config.yaml
time_shift_ms: 100
encoder_moe_every: 1
encoder_experts_per_token: 1
encoder_shared_expert: false
encoder_subsampling: 2
text_encoder_norm_position: "pre"
text_encoder_activation: "relu"
text_encoder_mlp_ratio: 4
text_encoder_parallel_block: false
text_encoder_inner_norm: false
lr: 0.0031
epochs: 35.4
lr_schedule: "cosine"
final_lr_fraction: 0
Rows from block 3 of the text encoder of a small contrastive audio-text model, named by matrix and row number. Rows with one number belong to one neuron. Each number is 128 + 24 x the weight over its row's rms, rounded and kept within 0 to 255. All counts start at 0. Numbers have three digits each.
After each neuron's rows are labels from the 100 texts, of 14848, where the neuron reaches its highest value: "tokens" is the input token at the peak. Only what is clearly more common there than usual is listed. The data: phrases spoken by 400 fixed synthetic voices. In brackets: how many of the 100.
# fc1: MLP up (text_encoder.blocks.3.mlp.fc1.weight, 768x192), inputs 96-191
# fc2: MLP down (text_encoder.blocks.3.mlp.fc2.weight, 192x768, transposed), outputs 96-191

fc1.84:117114137161135151140124160143091124149136117168126095123117099147125097145121139118149144166128098141143129168177123162089119161103154151092158152137114093118127096126144110151109126132146059144133111094121122156146172156168122146109112131138104148085122109115177148160142086131133145091
fc2.84:156112150104181161132141124093140177105102105120141111093124129144074117113101146119124117151163151122117131149121152133109101114106064128122125167104144133103164149164113148118106081111141105167124129180133134118085102100087079090119108154100142110127132133093130136155116141132139105140
tokens: "<end>" (36); "driver" (20); "river" (11); "ring" (10)

fc1.447:074137088166114144110111150163120142177135156106114068148153146120167151172119139136135126139089138102177146146125147154125113135119176143125137097105097137115141125132138124190150163096136117138099081135163128111150108164151104152077119101136124153088137136147109099142171107134065127119
fc2.447:145135105127129138140094179145162114137149137116058136078125124103115135146132115137141134107168115132114128095149090118162117159100129117094110126118123148151115131137099118082148119100149078098120158158105100111124121114189119145126096140141142112136106121127115152089099102132106102171
tokens: "under" (81)

fc1.477:132125160095138143111130131093080132112176126126094165138102095142100180100102093081126152119113118122085064092125145147129122118100131123147110144092183105142105091119084144111107097133148114134123117089100090106135114119138160122127106140123132106132113125121132138108146101140117136136
fc2.477:121144155136180166051103148140081156110101131162149117103118138148144138101108096094165113146101120122126125140125144113141161120089145129080123114118161123135088153140060138100120090096101163142118086147124127148106119113141113137090100106144102132117114128139138170111127110111133105152
tokens: "child" (19); "show" (15)

fc1.162:125117124138103135159118147142176087126159128082130120134036175163133121110124098136164124182135128151100113132141125131131151167124135133154154125090156144144152084180083137117108127139107122158124141093112133168116130069110129142106133127081131160145152105159111113084135135123157158098
fc2.162:130107150109168090139136144124114156166132150143142131099159116133098139145160113154126176095166140086081150149119116151132113156132113116133094162111115124179107141096122138089115122098102092141126159116121106115166174115122127101146118135149150110155119154106125135127131150117113123151
tokens: "the" (81); "was" (19)

fc1.414:107134117129104072115101137097098098158102124150125157163103139120119127125110144067088163108110128132120149175127145128103132148120074138157172131157173130175134172126109132126124159124094130078120129109135143126145128080156120172152137139131148133170188126109107119091123127170102121122
fc2.414:139128127136102139102128087112148104102114142114117161179119143173132145079123126124136126077161132190156148123105145165119127085108133118131109142108175133125154097104125129110120135127141109169096127137114159097107096157125120106091103150152139139113106130091104088131107149126162139095
tokens: "strange" (74); "where" (11); "very" (7)

fc1.160:129138117143116120154149134135160123082158113112149132155099141133110115104096144152175112145129125169136100129123125115100117138124128139084089113107133127138136179153153092103101141109142173111098117084124124163087129091140142174122153112141143137116126134134162133161132100108097143146
fc2.160:139145139149170093092157155110121105137152147166140163116141149135150155104142086123101106099110106142089141114120137129169162091140146147137120072122154147118122127119136130133150115098113131111173090126086161107125130097118121146118100180097127147162098107084095144164153156104084113140
tokens: "lost" (36); "off" (18); "horse" (10)

fc1.154:161145151120107111133098120155075108128116139104164157147155132123124114116106096169183140153144076142099160145157142076142160131094111138141134120115147123165108179125145145135083153117123142133165129122134104147136136124145101156119119123121138100133152116109133149101121120132147118132
fc2.154:104111058084098135165152131154145098155109160129140114129133172114105134162126177131101139104117106143141114142088105158069122158098152138123143166112140122128106132104091147110135131138081122184140103133127132126108124138088120120078154120116152128152162101105123125131144152157107136138
tokens: "cat" (16); "hat" (7)

fc1.748:093117135101092141110106088168142135110081149156100070135126124165119208100130126109119143123183160101135144105132135126137210116114157164107089124149116119141089118141128096145122124132113151102132100126124110167126138120096108153121148136130134113127125172094120122147115139110112142150
fc2.748:077107104150125151108107106091155118111137146081169108139137130055121153084134094110096150123081104152176093163153112152140125105119121133115138136111138126138113129124152140116162121149129125121167147123117170099090135163121136151130149090166177151133145075169117126157122158115135123142
tokens: "off" (40); "bought" (20); "warm" (9); "dog" (8)

fc1.325:143119109113121102175145097130094156175104110101126142118154138119120153160133099169094104122095103130153143136126121120153116103108160122122127141133162145130169128145091135167160097156122127140092156121105108119129137131159116124125116132122177114077159155109113168127139125128103145162
fc2.325:122135132141084096126113099104135087120137115075145140100128121189102143174108156139137138115123105143144158104064071113162116146118144133107090135119155150127121116142127123161141120124115137114112122166081112145138125148137132071124100155108100124084133123117129143100166140123124168152
tokens: "under" (87); "doctor" (7)

fc1.701:126142135147098164131128116120122101074128124135114140143113146072111111119109139135119113119113128108102143128141096113084098080116159114140102131102180163157100134094147148184144125126129161113096134143130083134108126120103105144122135173121145145101169145122137114124117158135137168114
fc2.701:077126125137136143127154068136130137161157168133150126106145159134140120097098102125110152136115162122139138090088143126124133119151094166138173152096123142131109133115135085147102083119165158129106135090103128143140160128098149167120118154117161173144156121101104128113116130156134140113
tokens: "lamp" (74); "laughed" (26)

fc1.612:117135153091120126143145125131147135129133075141142103082125099088161115137173125137089148138119123152160150126114115114120137149164124108113110132121152117122115110093138140145170155170164160112062115132112130134118131157128122118105116148126149148137147147140128123128120158189130105143
fc2.612:080106128170128131176116149132149140138111150141130117116134120164139140135122122161112127128116159106126125096141127172110100132147120132152143165110148092091103177147130111103133148153087140109140186132120137119110113153190115117118128122135143115120130126111115099090107141116149128132
tokens: "lost" (79)

fc1.130:166110178132119114130113136149119090133111153106139150098159173175120147124095098150118151180131121133136081146170094131153138099101162146095148127124108094126121140152128147116165131136176151112109133122105129087114088113160101147099146132127110123102145092144152119111165121103135124118
fc2.130:075190136137143115190134107099155091138143120174130107133137109110097146166181151114099106135141125143173089144133145124136140140095171138126140109124155137143143122108112161106139139100117143122173128116115105077162127129082141130113113088126130141130161141119067169176121145123135130147
tokens: "under" (19); "cup" (17); "jumped" (12); "brother" (12)

fc1.29:171109139191194142105092123147109148128139086128142147110106144157141132122091097163112134117168117092164104126127133125087133137143119141110076099146121093127114116126124117096140136157142104119135152134181124115161149128118112085137140115140136171106115122140139139114185118081136177097
fc2.29:137129133131090130167124151113116114137110168097132110130130097103116144107139095100100138153115149122162107165170092142090091116139088120145116109170151126117125135127098137083131113137112130107159124172140147116133152123094091120079143134188147138124115172126164106115122131125139092099
tokens: "station" (37); "teacher" (8); "shiny" (8); "strange" (7)

fc1.38:164127168127150126071142130111127151146118101098098065086118172182112152119122116111089125122146152092154129105175114140129111102108158117081108150122102141141177121096157169143148157118158109106172120064133092093154132136090107142138116145120164099154128126127142104101102128112127134120
fc2.38:094098122112118124125118111131150165118141126101096131089136128105094097122127122074121138144082163140145133097077101101139122111094121110134143133160085142142139142124147087162128102147076138132140136174089150100153138126115174113068129133132159163132081133116136130156122142156157088127
tokens: "change" (62); "show" (17); "child" (7); "chose" (7)

fc1.756:196169119133158139113122115116086109116115073085124174126171091148128073117127146167134113069136109113164158122146159123083152103105163176147112134129143132117135111094141163112104117152135109153110113106149090081132124076127154112135134120139141112094131104181125142125109161122154135144
fc2.756:134169133127114116158133076127089135151144147125139144140149105120150127127116087098121135110157132119148136115098121151106084109132120106178143089129138126151075110127145091160156101150105132130112092104133134124180102108133181141117087120110111164150164112091095108148143129175130146132
tokens: "cat" (35); "hat" (16); "back" (13); "path" (11)

fc1.221:159153107169117119083144129127182125160117108119147127138161112111100118100095123198145144107154099120121174175128122139112123136121147109122112109106120122093111148128169123147160132156094153135171116141118161186127122108128172156136155077080126137090103119139139120131130191103090108139
fc2.221:086127153106107153119129122111160091096161109127116122154108124149130112057110149111136151103118160147101127125131129166148138106120142130146134179117107110162145124155113090094144111183142139128100070113097149118118146140159095139152062142090135129133121093116121128098151142141132150124
tokens: "under" (40); "up" (17); "judge" (10); "our" (8)

fc1.196:118167163149118094139104122133172145151124123136140137115113124124096102128170088145103115150171147118124127145131139137094165082141140118124103119083144116184138136167180130133117128081145136105084134143125150153062142152130125172123127144098130135097111086098126151116169133127150135116
fc2.196:107131118149144152138160138140156127128152158145107063166103132137136148114130103141108182116135135157123148147137101114143115178143139125131153103174123085159171157118123135094143075161165132130133085091138128129107152133141150120103141112103125148150109088142125094099151115108117145145
tokens: "the" (88); "a" (12)

fc1.86:153116142122108092118102150124165128111113136163135105169130159138119112100146119114126098138146131152179146134143181096076135100163087127110114088092101148136089143150143184167145144077112104095131137122117104168144121105130158101085153140146131138050107114182151157140113139139141161100
fc2.86:123164121160132117138173108097104137149141134136154131143159130111115135158140143062095114126164124127082161099163092134092087140113096095178094139184104118098103109147095127138132156134133092110141108136147117129149162146107158104113113124139099128125125119133132109111141121099125151121
tokens: "change" (86); "judge" (11)

fc1.561:105096092139086119137107149148156104128120131131170138125158128145121101105126136158113159122134086095138120127121164143172115132149152107149109101146137151103175175118113126132099080143110082170137111106165122098101125130137156121177130090131131161156091149096141125137109126119126141133
fc2.561:091106141159148116085083114125166089160126116131139113171128129113144109093144116144066147103138126143190169115147123107090150141152121103121143125166096123123126135118116170080135122098159138098170124109140141136169124119116119136137143101177134179093104152127132138140151164127176108154
tokens: "every" (70); "next" (30)

fc1.635:162186127139193125131160150126166121109164119117130123152128116129113121104120105122174102186134099127142130145116134113113083139082115124128103122118133107151140130133107166115139115104104112121132125102123132096133096157079135133111112124092125158082130075141127105164129128107115116127
fc2.635:103139110137129128103129129166132184046135116114114081164081100180147111112119143128132128121081089119134121173114099139157156092113180098083121140128170147098153153152114159102173142112138157151102127123156109130108172144103127119115102149119137168130101152102138153184108146121135089151
tokens: "child" (18); "mouse" (16); "house" (15); "twice" (8)

fc1.88:142130181117150153158149138122151187129159141109131110146147168125147151170144110129109078132108105155151142150145148152094180158110138148117115113118121130144159092098121132113127094137130126131087118153137096126133146052146103152140115170113162123122148084130147170155142131153133144142
fc2.88:113133112112109104138115158122106156165134111179116138124131129129072149102170108125160128116114106111111162176082131145164143116132135165131124138139155154133149131117134141132142141110125137151126126135142117118168158085168124118164098118112158098107157176160102136128125136149124144157
tokens: "<end>" (36); "call" (20); "cold" (8)

fc1.446:164083127103114152145099125129124143138159100098128146115109098129155086124137115165139142179143124129133123157151162131129166140164160134152089113112093104140111136116142109130147109108111137115154130147176095072138131111096161135150158131156080094098139162111115140145141134109144138111
fc2.446:140138133134167129117144128128104124140124152094152122090104126082171145067130140137104132123175125139139166106184093125133146129131151131151115158136135130145118142091120123123138143119143119146156104155146141096111109081086141110127105130168169099135155117147166144109091114108115132134
tokens: "<end>" (52); "twice" (18)

fc1.695:118156097095113133134174118169126115083108103148133103128120129098127114159087121085094131093146156161135113154116139113163175140125189151134132104102135154129079105074131145157141121154131095137148112108132105148124128129142112180174188120147141123131139121130102100121157107118125158146
fc2.695:090136088150102133134121118131145140145113102139194131104109142111151116121140119136151099102132157118095105122130120126165135110124073135130108149159109104097144140086167130113131130132098108144114121167152153149114096168089154113083166154085122144115083117120072139112073094128142133166
tokens: "no" (81); "road" (7)

fc1.229:168124116138133116162080125139104080116090134173146141182129132120143146145163108061120136101145155117112091149117138118123136123096174106117132168117124141126108122129127113096103141135097155106096079123132117102072127109092124143101158105152084104123138129148176071136153102131174118107
fc2.229:137174145104179111167092117158143151143144110163153154148054142167082162143113121089084085151127112117106129116134101151146105148119125143134100100141139087152105131132146133097127108123120127131112135137101138111146122137115106123144078121139122109118084139064074153136135133124163128107
tokens: "<end>" (57); "wheel" (9)

fc1.311:127162094082133130103150137136132095090175091058092153167065119131108147130175102157100121152164122140114159106122156120101081155130149114099107176134146144136131096151153163118105148120134151096085142116108117065120176136130157134134146129136112104139126103100130121145147136144124139142
fc2.311:109176111118137163096174135119117085123095117169125076114087147181120159127111156063133137156122154119113111094117094125143127099164104159164139155111153141139147137124120138137165110116126116142133176174151142103128177138154123101109145129106131116075125125117113110103099176120130178123
tokens: "<end>" (40); "our" (9)

fc1.735:118118127113110107133118140114119136140160097143152152149141140128087101156114136134146111138123120104186131146100104139133167119138152104154107144142147124130142142091192140120113102101105147138160169110120135143122131131126106112129138116130096126131138139164155122140167158147119110114
fc2.735:107104109124097129125115091132121111129138125121097112141116178128161079133149100105125145109134093148112155114166101120178098109123123139130104133108127142107112115103132098105167132134106113137129083150134128117162163142109106142151144123128131132100091147135132122106110112131142089125
tokens: "child" (36); "follow" (9); "chose" (8); "pushed" (8)

fc1.295:122140131165126108161132136142106115102137121124148155119174107101161132107115123119180151124065124107144133142125127149139125123130121143169094112097118142123122112144118115172073084114111123139151119145106142135091150136162140135124126111112106113123150179110150123128110106113136149089
fc2.295:132096103127127141139149106165178150158188112144131168147132123127129120106155158110138119124122061124118104122162152148112124087127120101144134133133147117124115148157159136093128104175135168143147135116132140107110120117084135131133098121126162166140119147171140124153123097140116114162
tokens: "lamp" (29); "that" (21); "ran" (19); "slept" (7)

fc1.570:144152143117089117144107116097128151093105106135121157114074157132100140114153121115107115169140135117130144135134154147127167109184076129144110158111172120123132112119104142186112131108124131144146119124095125168142150155124150154129110153117134146170130112136062125123130110124095157092
fc2.570:118129118138181099168133110098183102120148126098137085125155089153122177093139129054138140158124143117117133139112099123136081098146117144108097165099071105130115134128137151128162114106135155115144120140174145087092091126108112106121087125063137151106164082139096148110160098148134151132
tokens: "off" (75); "bought" (25)

fc1.581:154182106139111086106089146162124139118126096122160124075081140087133129112130112105115105173123126121116133139133146145155112129129131133090154151125113162133106132162128116115136128087132105122096126147087125136112156102141107126125124119124164091124126158159134132131131124151133113142
fc2.581:113099109142150123091126140128126116125110160145135102122111162129151172114160128124184150111139092136118159094103098120139123123104128132162123114141155163133121151118137093061112139119122138158145124117127106104136104131112108117176108126101132140102138148110147111096097089151095160166
tokens: "child" (72); "shoe" (10)

fc1.211:130124136154143129099134146098159152106145148130130115157146096110120118118156081116148156151091075145124138094141113144092126136139111101127113134110162127153157114153094157102085151111106135100151105128139119145114083138094093127115109149150153115164127139159145142167156150103120162128
fc2.211:117133090160149084109149143107146130071134126129104111133121091138149108140091136134162121089060132154112176138096157126136169100144143091133111137126141144156134110134112101143110145117146146150096137142111148123136144126113115156145118148131141152112107128119135177160114105092091161142
tokens: "house" (25); "mouse" (24); "that" (9); "round" (8)

fc1.455:143116112122145157080123154124133144122135148144159137126125154171147153170123120153150121092140153121121135142137103110143139147098136149111099109143157104136168178172154121144137111132087186155124088150141151182101126114141122113108113107089092090112120138122118151085075123110110139104
fc2.455:128081150099140129129173146107164195098163116112147141095103123146130133117086154109144144105151114150097143125158127114100104093162075146094145092119124123139126146153086096140109133140091168150154120136142172137177161124139187156155104126131138131110146130119103152120152083137131123146
tokens: "cat" (11); "back" (11); "bag" (9); "hat" (8)

fc1.246:138133141112144149110135113177136127132123164128141174138126120197147116143121109083135125120128164128125122146086150102108137132168144125137145118143116150129154124130135149148157154152090148185142143142105139107101107124103157087123107131114151116111111133112084115143135164101152087160
fc2.246:162158092081182142157125134130110123124098139118128147123121141091143148113148128120093101116110110091117081137165112144072144144094140130166167139112113131121117154120125139104144137109088124108169138126167124135100095130115115124173139108156109103143095175132143133138123143143067087113
tokens: "six" (99)

fc1.590:143090118152141163100124145115144136129167102125135143151133093169163143112101137134158137147114127130119150150094125165169123099193106114147125124104043142136142172070135114107105141137102078141149113139137096116132171109139130147137094126128124129139125136147165122137150116108119187131
fc2.590:068108129109124138170120138156179112122145115129146140140111154116125124111110145117135152088154141138100135180132104156129159104165098163118093123110142165145152140110107068096175120127144110103161121153105154176097112136097137136099121131117154176124105171104122089112168102156074143128
tokens: "house" (14); "mouse" (9); "holds" (9); "old" (7)

fc1.197:126099095106091137136113173148133088134148159114104135141165114175129103054120097143110110170124130120152142123116095144166120092136109121116134120145146131125124112115128130127121121095114123134123143157112116101150119128109146161125132136147079148125117111157173094126130172112134111143
fc2.197:076131151158160102089121070153115125082114092133126116162088125175155118140173143064153179119105125141097120131102115162150115129104139118088094152097137109104111129097109162138111078101125139114121139102145139126151131103111095118089090108092158162174126151104106196106102150163146114154
tokens: "house" (27); "behind" (15); "mouse" (14); "wants" (10)

fc1.583:101170100160101121117109107119106096111142157085125119132073141119179067148137162125128118119115153100148152101117125093172135114117102104153096157061101111124149095102122152117120146136089125090163118111094148167129134086121117123134156131093156129134145134147120150152139134103107136113
fc2.583:128138155141141153160131150113104099150127130175094136176096175141109146123127106178126130139134136145117134151149114154118160116127118149088156156143123132150163123149130116059136145124167130140160138135160170157153161152107126153123113132109140114131099141163142133147131109124118099067
tokens: "lamp" (19); "bag" (14); "laughed" (13); "ran" (10)

fc1.576:123105108116122136107125146125091097161149129099106146136109126128156154184131057161101112141188141145108061169164123124108121096132122158101106138145164111142121111160101126134171147132162103116125120157125135174092142116153123118142141110118132112154132121109108137095129118119120146099
fc2.576:151137143132124117129146116129132124113152147106079099119093132167122151137109134129135138103116128134068116113094147130154080109151137163176127160103113123135139142102135159113121140111103138157110118116135110105138175148160160094105150177154184113125121082050131129156081099098122157122
tokens: "<end>" (42); "a" (20); "chose" (9); "the" (8)

fc1.158:181102135122075101155105141100123062105094130111099131186128133137102078117123132119154151124170105145102111106149104153122158121110121147133133138134115094119169101145127114117091128143103160129070138122129122112105113182127066137082142127179097109106135113133186116164123121136118131127
fc2.158:092165090097154106130106125112156105136176124135131132108111179177086131164100149115108116169115129158127121146095113171120126130086109137122143144163171092146182107140122136115094108113103128118154157120125131115104151139118117157155122138136119109115153145111098177158136121091141118128
tokens: "cat" (16); "timer" (10); "bag" (10); "doctor" (10)

fc1.94:138148097131169116113124143122089106119151174148108095104097107174125109112140088143166146120074111146120120124155119112155103143117129145106151130122128142168118148164134124136142205121146129120099104112106169114144144116160156147126110175167103050125124115159161152141120106140098132103
fc2.94:126132143171097129107130129104165135130143163110133118104109113104162154152132104071153093129138108138082111143125112118119132124116120136082125130136137152130124099115126118168155201162124130106120111129110146110138185148101108072197088158119136136122130124121113144109121158118067147132
tokens: "strange" (24); "slept" (21); "seven" (13); "friend" (10)

fc1.679:123135127150132121101096084090140126115124116102114100145139172120089119182123113112119128163152130113187132159125092119120127084150120073096093105122137083127153142088152138110127106137151098105108144127136090084101145152125122147117108126111143108100124113120141075114094119122127102156
fc2.679:106111134111147123109141133126138128140089108139126125106130114124136134114086109133162123112117118132113134088120125137173129124159178132125129115126107117137125133153137078153083146156147104116168169145141143149207146104173160124125142116180141142136126127099134105111151132143101084097
tokens: "house" (11); "this" (11); "sister" (10); "behind" (9)

fc1.613:110141105128124171123102074105115131127117147145141140133106067134127087154156097161095131115089135130118093162135139138124131104160129125163064146108154135105101112110140159143178136068104098105132091152149119139136153168129136118134154138134145138118190094159127142115120161103089181134
fc2.613:110151123147110096133130157174155078121120113131108088154107128132132139136131162155134143126103083128098178068131154158093123133131104158118104137145165118179090089152109122126159126128140104139100096138103149126119123107106151072128129129171075092141124176117155134127126140114126077147
tokens: "green" (23); "tree" (18); "wheel" (17); "please" (15)

fc1.215:090140112124185133157128120148146138121130133111177075124102136124128083143137125145130133116143113150099130129148121122117159145129148111088151092132080134100149067127119103144123121135086135119108109124120149116134164131111112158113109128099147154140084132112080127164113097118109107097
fc2.215:118156102142135087150158102113104146096106087143112108118143125164116086098108143144156122111132141128132127143108111123171082116136190155077160079075116138126171167160118114141145131148156090165112128142153114162143128127153166105134097145158124121136117132133142098143110161112127100173
tokens: "under" (23); "judge" (12); "back" (9); "brother" (7)

fc1.234:159128134140136113123115123131145120086142080120137131100137121128082101121108151130069144104158155090146133138091173127131130117140086122153087150140152127143108124112115193116137178143146134092106113134089123131175152146126134115131126157134152153128093127103163176124097123096105174109
fc2.234:107119111126093108190137145131105119111154161104110133121118184086153132120098069117142143092147121131107139093158076149155106134121129106107152131195132139124151131142070117100161127108178101126132132084125148117108120149080132176127138133133116151130093124176161121146110122122140140119
tokens: "change" (75); "station" (17)

fc1.685:125162157103113156154127118113160140152125118138171106104142122141134138148128169109126098148124109098160145142157141113142092152137156090138105106135124116167154152129124123145134142126145162124148130138141093151069093111120110150143087177137115139124118102102098075126139108136181148111
fc2.685:145114127126131131128147172134118188130106176131163141108103127074091120109150130130159108138101119122104145115145107141089150131131133129127146112132120108126158096142101110138145090081123115139147118105144106152162098107102061126146112131133121112117136102108137133140127075120090166103
tokens: "six" (30); "sister" (27); "this" (21); "was" (8)

fc1.439:117180121096112127158125100134123136102158150131146168177102148123102096143113120120162118162161100102149131156118137144093149136115159164158143103089131103115098117136134130122103101130144095100124149151130106142119094103181172160110143123125186121167112181150161146101167126149115106141
fc2.439:130113105145079100121132102132143134162187130125103138101136164114188139120181130173129121124138144152146170108091124140109124113136116084136164112096181100166108106188137135145146131113144116179111099164099151128123175123117178131114146127132119115099139149083105132083107116111132168151
tokens: "the" (19); "was" (10); "five" (9); "child" (8)

fc1.522:093152145138147136134124111153098127157111141114113150102105139120123123131132112161112113109174134121103119064096143152136157071148131142136121173146101144132134149144126128129136133115113090105146146139120116137085125093128088172147134071146137081141143154125121221144143121114149150108
fc2.522:128209112122107114095128131090175126163128116125089118107112117117110138111139128114152107156118133125144127147142122111091135150096118125133125136105120090145135134110127143093095096120134090143162147134127122091144118115096097078099141100138111113162110116137138138136078150120140188069
tokens: "green" (26); "we" (18); "three" (16); "wheel" (15)

fc1.62:120154133114115160125133130147141157088067126156098143137122129114115139134147139077108146124138093124149138118141116114141104158136111142112118106138129156113097128092138143161137155117100139121158103173078109103127184118083107115164138105099159087151161134185124165089150131169082138117
fc2.62:130117117122134081149127083128146077117130135103114128109142116064088108134100095136100144130101131137088118139156104100147142113124104149127114148063123121158151123153101133111148175173157168131145144155124138123112136112161145156118118135087151129136133112105121198179090124097143120159
tokens: "forest" (49); "lost" (22); "horse" (21)

fc1.580:104162115110070162072117113110160170132077129150168134090071127145106129150163139129124111124117115142149111110127166113136119107115126133139137110102093109131108136147157151144089142136125133098103130108093133116104151109130153158162136114088094119127197074151174193153143141124110131116
fc2.580:124116119135136083160142094136179126167160148141098117138071117111162160105130084129118084128117131126150139156190108121131106115126115108170104116116119125152155131150125097119104107123138212116146109161124125136120124136126113121103134099115168141104140102099105117126120134113146154117
tokens: "cat" (51); "path" (24); "hat" (14)

fc1.504:152154148162116151109116151132127175138085166119108177129176129121118125143146163151176118148123134145137146146180163103102160134116119082118158128135108112122136117163136138140121129138137161152126164132128089132127099152099101132140122131132171140137134126109131088051102156094148087106
fc2.504:141112086165131162156138089108104144125174111125116130092129124140119135159160122158114134108171105116103136116126106160109125123139095101106131159135142153117119122145127082101149128110131099127119121109128128106110089175132082102142102121181089139162117130128111118164158140122140097129
tokens: "six" (62); "this" (21); "sister" (17)

fc1.41:098114104128140107119097119123129148148108137175074114131106121105121142147101110188120106146107087121123137140124147126124146154139142119135111154146119096130132125099124140133087148148145090066114154155135115079134152114126154147114112099115115128106145123106143140131108126126093104138
fc2.41:093149125172145135128155126143110122097101105115122140124115118171146103094124122116161145131129110152075082127123132119128134134149165152108158165144133167140107142107122133133152143128192153098136143135140129110128148135143129123108130110133106121134163165105127150128108144120112094133
tokens: "every" (47); "heavy" (21); "very" (16)

fc1.188:111147163109125128136102147144120114114133118160143116096102130152123149158123173144100109148103146144080089113100108127086164142120125132153123135107137143138110114137122163140127125171111128130129081135103090124110148114123147138115182112097072100106126156153100120091152149124104096095
fc2.188:172091150155141126151098127146139179079129177159141168146140143087116156116097133142151087140093143117139168125112093115137117092143148072111110152116109139119190182119109118125146109109122142138108133160127176116132125104153143086130082124151149112154102134127104119110089158095166113146
tokens: "<end>" (36); "is" (11); "the" (8); "was" (7)

fc1.304:150139112124107142124126105132174105163099103160117096127147154175134101129111139127118151175143112146102134087137159140121122150135096115161115146099112140182117142101118193144089110131147099107108115163170119125097125149143170136132110158107122166152111120107187113119122156134155133136
fc2.304:061117176148108183200155134116084102138119150137115101151166132129172124090118135149072145145134131110133113115162126124107148099120108142097167117113144095123125120130134144125139124107161124110154120112133119125144160099153138105102098156087134129122105145150124131116104102115160140151
tokens: "the" (78); "a" (20)

fc1.377:115165123099156099102103087145127136131139144154088119124094154140074100096170132171117120093129058145103112157118121156112115156150121084084142091150102165100109131164102189109121148111127161126130143107104165148103102094135107140122111128156108134131114138127150128114103156171141142109
fc2.377:170125114168094095083112171108120109110138170121137123091129133147172148170123117171134125091119095150115150120147119141142125112068129096188128149117148098100153112126151136146151129116109120143130139129104129138092116135132145117131100145125134181110081120112152119125094121127146165113
tokens: "six" (18); "this" (10); "is" (9); "his" (8)

fc1.729:116143125145110114146086102153160109098082141151110173123132145093094112165145131116118135124122142117141133118151165176128129103112141143142117125124117112150167113130080090160122155135120164095141114151114080102134143111143104130149135128125147114135131135155098143158110131121087165102
fc2.729:135154120094185089148114133133112092128114151114132114133141118108109141097111128137105104133091138126092105145109159138114102147143136153137160136129094138126135094149121161107178136116130101132092175162111099077114111133107098092091121137127125136116111096117102168182105111104131146136
tokens: "forest" (59); "forward" (41)

fc1.520:090108144123140115082128136066152105121141133124130083102105123120154119101147077136116136123139083065148140098162136132134106162159157111113116099114110162089091143147155125161107119114170180111105092106136135138141139144132156134097116153105108126159149116130082138119107106140086099126
fc2.520:099101120123135108125172145132155137129129153117144129148111105134129127101090146104110154101146138142146118108098092113116177140137134106094099121162153077097116112086115107155118133171170136080138161127136184140097114123165124140194111173096131156145080129121127135127145179150105128120
tokens: "lost" (8); "laughed" (7)

fc1.337:168137174141090120098146119126155149104118151114089092157085143144168162074120097125111141093120148122126140141142086140116157115135158157098104125133149101148145165174124091149138124157131177133148157104155124157105127125118120154124105124147157102182156131110122122155119112126125178039
fc2.337:097117109083160112129130138105157124113163146107137136098132111107124075111146065156099149098123136134139101134151116151144150116172142129142121109116136145096171120125122102130188130120107167060161122132151158139112143149101105154145151117128135126127110108144127137168097147087108148100
tokens: "off" (40); "bought" (20); "lost" (12); "up" (7)

fc1.192:147128143129118147137143140121154100120124150106150119157151147105112142153127114096125118132119151143134144089126122149113117156125124156155103141132149105106131111159128178117075121125124129158109176128108083113130138124163161140172118105134178086092160182122131126150195143131133093168
fc2.192:117141088144107139175096109128105110107113151111099142106090140164135165112163086154173128125063099116154119101093140132114124140133137115103126128130161138164176146154104144144119152121122180138137161121124107095158089133087079089109130133155145122071121150184120124102130157125123089091
tokens: "child" (72); "picture" (19)

fc1.33:139156132100139124139175098173138111131097153138123156096142143129123100141114158143130112110116153150121145099143120102087130199100099121159119123140119138095149103123139123147145107159122126166131098153095138134094134099145112132124100150135136133119178153134140147135135152127149153113
fc2.33:115111135153119130144157107121178109174137138124113139115142138134108130161116174114141116118131080117117142117150107117075078121153099153157135114104088173119151116124144129156144128084098122129104135131148145101168138160115144134110126110138115177114144102119098081191126109149134147153
tokens: "six" (41); "kitchen" (9); "picture" (8); "sister" (7)